From a checkpoint of a small spectrogram enhancement model.
Model: 5.15M parameters, log mel input, arch unet, norm groupnorm, widths [96, 192, 192, 192].
Training: adamw at rate 0.0027, 26700 steps, batches of 256.
Data: trained on struck, bounced, scraped and rolled objects made by modal synthesis, 78125 training examples, 87.5 epochs.
Rows from block 2 of a small spectrogram enhancement model, named by matrix and row number. Rows with one number belong to one channel. Each number is 500 + 50 x the weight over its row's rms, rounded and kept within 0 to 999. All counts start at 0. Numbers have three digits each.
After each channel's rows are labels from the 100 clips, of 14848, where the channel reaches its highest value: "top examples" is what is common among them. Only what is clearly more common there than usual is listed. The data: struck, bounced, scraped and rolled objects made by modal synthesis.
# convs1: 3x3 conv (model.enc.2.0.convs.1.weight, 96x96x3x3, each kernel summed), inputs 48-95
# convs2: expand pointwise conv (model.enc.2.0.convs.2.weight, 192x96x1x1, transposed), outputs 64-127

convs1.41:500533494435533552521504526505503500518465485516515507512516572444519502682527647561518559627504571550490537508553599546538536505529611590524575
convs2.41:475521526498553553454486506424516555563553544418465520443410440446496413561463485553443447435459454523458397440492551566494563523462487458416440567436481439425574489485564463425515536474579516
top examples: reverberation; text has "room"; text has "reverberant"

convs1.55:495449485551466439550486495501489372481615424503503496482492579452520461501499515445466449442436453466430492463385544456450496444450495471436463
convs2.55:557441449498465498555556535568445465454434475565551463551537561536518547490537524513555556544520493463528596532492446483545473516517521582601576453583517569591473529512445549547473469578442544
top examples: white noise

convs1.10:504445497506498520426499518511449474487477413507513514505519584482589476545470594418510488359511493454553460512393589461450538425468528502467517
convs2.10:578440462511473453570536508544468442450442445552566434552495557524529548483575476487556568562559544423512574521520432492542476498529548530560555458545528554582470556497449551545472449532440473
top examples: steel-like damping

convs1.64:489476500556512487571494501498519391504567460510508499489509585474582452545498540427505434414452476480475494502359531434434498522434520503479514
convs2.64:580444443506474470564551525562448458452435452558577466548552551509547551510554536494542583547539524461527547531507464499559475477516543566579552453569521565590478545509453555532488447539448507
top examples: white noise

convs1.42:490536507447525563488503489502526467485513506497496493484494578432532523665560612581551568617520582567492552533583635566560531557546589578529591
convs2.42:465532530490554542445471498432521563564535552414459544446440436448474415554455489540441454437458454540468403440489563562500548522458474469414425560445473433432580474494566451422504550489572529
top examples: striker: soft; reverberation; text has "room"; text has "reverberant"

convs1.35:572538516491614573514511545523478586569407508518522538587522543529523550624497640560511559604468570539459513503555613548534511517545586583548566
convs2.35:483525503508549515464489516426520558566541520418483526433415440444521414584466490531435463430463479510459414466513544578481583488473525449420428564427487431428573514501554455413529506432591475
top examples: striker: soft; reverberation; text has "room"; text has "reverberant"

convs1.70:520489484496507556505486483485461512503440506496500493521512512425500489546531535584552584601559589541556539522548619577574555479572579596530506
convs2.70:487524491505556526456474522445495560561535535427481557440464431435498419588455512549426485430462465526475385448507574565515561484450530487426398554451465436440579521519591447420517524465584514
top examples: reverberation; text has "room"; text has "reverberant"

convs1.74:528453511510545560631499522522475462533377534502510516532528520447614489556472480448491475456479463473494483509409538437429520514476529511505490
convs2.74:597459449516489453573548524562456465469447446549587472532553548496572542527557543489537584543541538451509504514537483508543488456507573535556505464550523546572482570518454551514490458492466497
top examples: pink noise

convs1.4:525510522565471491419508522502434429489574379502499513524496568432541527542488588442535485384509500455538466475395564478473530375470516480450500
convs2.4:572431463511475465562537505548462440447442452556554432553494565523525552481558466509559568566541518416510577521510439484551472510531540556563565460562528563587468549497455550555465466550436487
top examples: hard striker

convs1.15:512476511553495526547515523524448496516393531513508513507503519425636417519499572442537493438526552503609502559453546464457589472495585582531533
convs2.15:611504434535535509543475565561460534533465521477559523437546481493542444577547516458468526463554508470456433429495514566460547452438593513533429530515464470512566585486435488423505476442529506
top examples: hard striker

convs1.85:489479501599488465643491497502431449499346530478486492494506508406608407560495488451538465482488511479532502501440566459468531487482542540483478
convs2.85:598496441561528507577499565580452506509464496513574538457592490508542478563567576465492554484531490494480428443500504554478525464439575554580486505549470514548552568498433513455508465470492547
top examples: pink noise

convs1.31:521514497418538530554488503501470569464523438504505501477515479532512521474509528463442525411391521507422538552412527496488400485503509504564514
convs2.31:521456492510479457564528520572508460477466462538550451549503546534540537478586447434560528551538537432516644550544423504468498509523488485570568470528505529596479507489430563529479421511441444
top examples: text has "noise"

convs1.48:474484500632453445616480486489467470486413531487484485474512496393565391568532511445563460438505527502553530531429556458476534489475560556529537
convs2.48:600475431537531494573511552569438489501441500515584529468589488500549474547552559478483567486514494490472437447488516565535525450452574567561493520560481526557566570493442516473521498501480536
top examples: small; pink noise

convs1.83:509574520696483386615515501496470364531550477487485492530490488395482500507502480475516485464476481474489491452400550490488479478495510505479433
convs2.83:576464454554530523551562570586444480485454485556546508537588552520547541542516563512532560535529469487520507484495497525557501514490543584597546486580504563573495545522458564538496508560466576
top examples: scraping

convs1.80:507498508438508475496504500501466460505446477507494503509500518432472520604570551585558609610568619572527563537538611585580511470575610612550531
convs2.80:471510527490550542438496504411504557554552541420459536443421429422461427568441514574425473433446454539492414442507578553540558518467479480404411550454479444440567484519603451432506546506580538
top examples: reverberation; text has "room"; text has "reverberant"

convs1.2:497518520472526421499512516513451443524343438492503510527501484372457520551550485558473565597510569567479539499469492555551457455537573572538513
convs2.2:482517543506550561428472529470502552548559548436447549428495445409472430586410506561414486436466445540464439437493593547565559506450512509441417560471458441440559511514613451460514550517578529
top examples: rumble

convs1.61:496483499579498471537495487485507387488594441512506501492497588465569451543511536419513434408451499476473513491365536443449498513435522500484513
convs2.61:579444442508476473566550530561446458450432456557579467548556551511539548506553539498545581544530513462529552523505465497557473479513541570580558452572518562591481546505447553529483447547446513
top examples: white noise

convs1.5:455496490616421391442496479476465378492590431499487479486475539399530441505506571428560477399489496458495475440403570470474505388475514506436451
convs2.5:568435454507474507546563524553440458461460470568539450555509565528509562490523533541558559560527495449531572518517464478559464536526532581578567451582524571583465542515476550558465493571447557
top examples: scraping

convs1.23:516460525524485516605511531512459506541371532521514528514518547471630438486508575429554479401527512497588489564445532443441568508477540546546561
convs2.23:617487432536511471581508537561456487496453477511587483488545521499559494548592512461509561515563535441472458478521476544490530455472605505540457491527501504547520600492429540458491453448494487
top examples: hard striker

convs1.92:515447503540510534652491500500455463526372533491503499523513503422613455551481480449514475453500477471520493510417548445443535494481534518507485
convs2.92:603463443530499466574550528574452469473441456546587480528570546504566541533559541479533578540536523457494493498519473513532491453497578545567505467559514545571484577511432548509482460492464509
top examples: pink noise

convs1.53:498530496665433344587500514500498355502583469502503514507503526387456475538536519486525476477453546523461534479414562504507491467489521534481479
convs2.53:554464447521515537532537566564435490485442506544531512535569524505524528519492549520525536517506437500530492479483521523554496518477535607580553492577481555570531538489477530525500532583464588
top examples: scraping; mains hum

convs1.67:502468489507560579602488504511505487510424551516510504513512516484584452536494519429538453431506468473541505553404535423414556549453540512533578
convs2.67:599455443529501440575531507532455458472455447535595473521553529492571528536558523504517594533531550443499493523542484522550509441514569522523494479520531527560492566515468546509514458471481467
top examples: small; pink noise

convs1.43:499539502441507513505494514515530460496475497507501508501497580432510524683540638567519560610509577561468543495564600554549511510534595579511579
convs2.43:463522538484541548440482486416518559557548545415454526446407436443471425553449492555441452439451453538476411443496565547503550530469468466404428552439477438429564474496577455430495548494575539
top examples: striker: soft; reverberation; text has "room"; text has "reverberant"

convs1.25:528473515418626512522506508503495724525475559494494505539496573696578553502474579513471529518441498493408489488495542510500411488518499508507527
convs2.25:486535498517505462522502505447540530519518481436501509441462468499478463527515484459459460473486543489496509520531460557432577458541522344473462526416513429446500507494480472444507417405549421
top examples: one hit; membrane

convs1.27:497543497430501493516494513509529468497473491508501499504501580427508524684539645560514559603509581560470537497555588554545509499524593577507568
convs2.27:465521544480540553441485482416519557558548545412452518450401439448464427543453492556446446444456452539476414438489560549503543540470463463409431549437480440429562473492577459433490555502572544
top examples: reverberation; text has "room"; text has "reverberant"; repeated hits

convs1.71:487467490597483401589496494485471377500576462503489490498493558401518455521499525458504447455467464466480496481379534466460495452459504492465476
convs2.71:562458448516481508556567532580443470460437478562553489551573556525536550503532548504547559542511481485531552515487464491557482511516540581603566469581518571588475545512445560550469482581445556
top examples: scraping

convs1.51:505409491489499524577477491501416525509353509498507494527512521408512440565507492549508590573557580527507530499498586555544503401557587595517510
convs2.51:488518503512556529450482517431492552545569527428479559432465435429495424598442511564412502434456462532471450451496573551540569468452540474412377552449472433440556539540623447433501519473586497
top examples: reverberation; text has "room"; text has "reverberant"

convs1.29:495535506442525568493504498505522474491511501499500499489499580432527524672551621579544565618518578561495548527581628562555533547538593580525582
convs2.29:468532530490555543448472500432521562566536552413461539447435436448476414555459488538444451437459454536468401438489558565495550523458477468415426560443471433432582476491564454421503548487572527
top examples: striker: soft; reverberation; text has "room"; text has "reverberant"

convs1.28:516564516358458414600500507500511490497489451499507511491509598505532554613555636532481563534511552572468563524498537545530465452515601562552606
convs2.28:459446530481506574465492466447491513519523522433452420486374508509480468460482423520504400491458446478452589448467484515454508568524449433448528521447499476429495485462507506509462562546518527
top examples: thin (high-pass)

convs1.9:496461505443544467524499509507436469521298442494506508527502491386476480549529469566459565604508567550466525496481503561549454455540565566526518
convs2.9:481525537511550549435474520450512555546561539428456554428487435412475425585425507556412487433464451542469446439504584546552566494458514486425408560453467434437558512522619450446509531494584514
top examples: rumble

convs1.12:509452493550486473396504504499456467512469410501499508527495574469572458541481561397526465354502506456536476516400557445451510460465520507492510
convs2.12:581447456517474454578545511546462440447445443558577448547524554519529550487571526505550583556540542448523557517528456483565471485526548543560556456555532556581471553504462547543478452535448489
top examples: steel-like damping

convs1.45:536457510409621529516503504511494733526487559492494503543495585700590555496473575516481520523446496488419486486500540509503425489514493501495523
convs2.45:483538496510491450532497505452541525510514477440508506439469464506467473517523489451464458475483549489501513519526444554431571460542527345483462512417510430453498510491470464447503408414540416
top examples: one hit; membrane

convs1.52:505528495648440352575498512497510341503622456511506512513507541393457481529551522485520471475450524520449534472400551499495497467484512517474478
convs2.52:550459448520502533534538557564436483477436507554530503548565538515522540507498539526540535526505445495534507492479508509555489522488523604580565485578494561573516527494470540539493533587455588
top examples: mains hum

convs1.17:498447483537494495428497484494450468486463410495498495502502569468578460549472556409511468362502495445530467515410573441449527427459516495468509
convs2.17:572448455510476458576530505548461439445440452557574442555515570531530549474580490504570573568540541438511568516505442480548459496525552538555558456557531553577471559500451545546462467545437487
top examples: thin (high-pass)

convs1.63:452476500642429427597481478500472452464448521495483489448496498400538362572546537446564464434501553509539543518433558469487532471469567561529549
convs2.63:601476429537536495573497568566437493496445502519583525467586496501546477551554560479493568484512479490484426441493524556515511451438570571558492505553474519553563567494445500460520495505483542
top examples: pink noise

convs1.37:512435484535451518607481480541453471485631387510531483467543606530571451535492546483507501495495457479520506483458586485474535438485525461480458
convs2.37:497420436504454501575512473534441432445451483547546427549474565574521559440565423495595502577505517414494595521492419467486457553529515511551578459558534568588467534473430537560446499562408499
top examples: mains hum

convs1.7:500445497552475480412498495492454454502484399490504500504506564443562459534471546410526466373503491439524467495395562438446516433460518494453488
convs2.7:570445457511472465574539503547458436446440453560568442561521570530528555480571495506567573571532528445518571518508445481550465501529541546565564453560527562582467546503456556553462465551437500
top examples: thin (high-pass); text has "noise"

convs1.57:494471492538546525582490495501522424501534478497501493493508584495597463555486527418501438412459462474494490519364536424417506533432521499500525
convs2.57:584443448509470453571546519554453454452442445556586460541539548506549549505556536499541590547534535450524548531528466491559478470518548557564543457561528557586476549513457551532486447525453494
top examples: white noise

convs1.24:500470472428531513538476483489483553466511437504492492467504445505500453473510488452450533430434495488462543555400538482475420495508537515568531
convs2.24:558454490517498481562531551589504475491468479520567470537525534514532519498597459404536516529590542447504641532533433525479506501512393500575569481531499524591492437486421557515492426508461459
top examples: white noise

convs1.90:531421485525454475506483493508443486529649367503507497523503611552597473536452533476489471499546445447558475476434553464458588450465541467440479
convs2.90:535432454505462494573520468537452418434464464556551421559486575558513568447571426494586541587512516410496567523473424473516457534542518527561575454554540573579457532482444552578453491557416489
top examples: large; steel-like damping; shape: membrane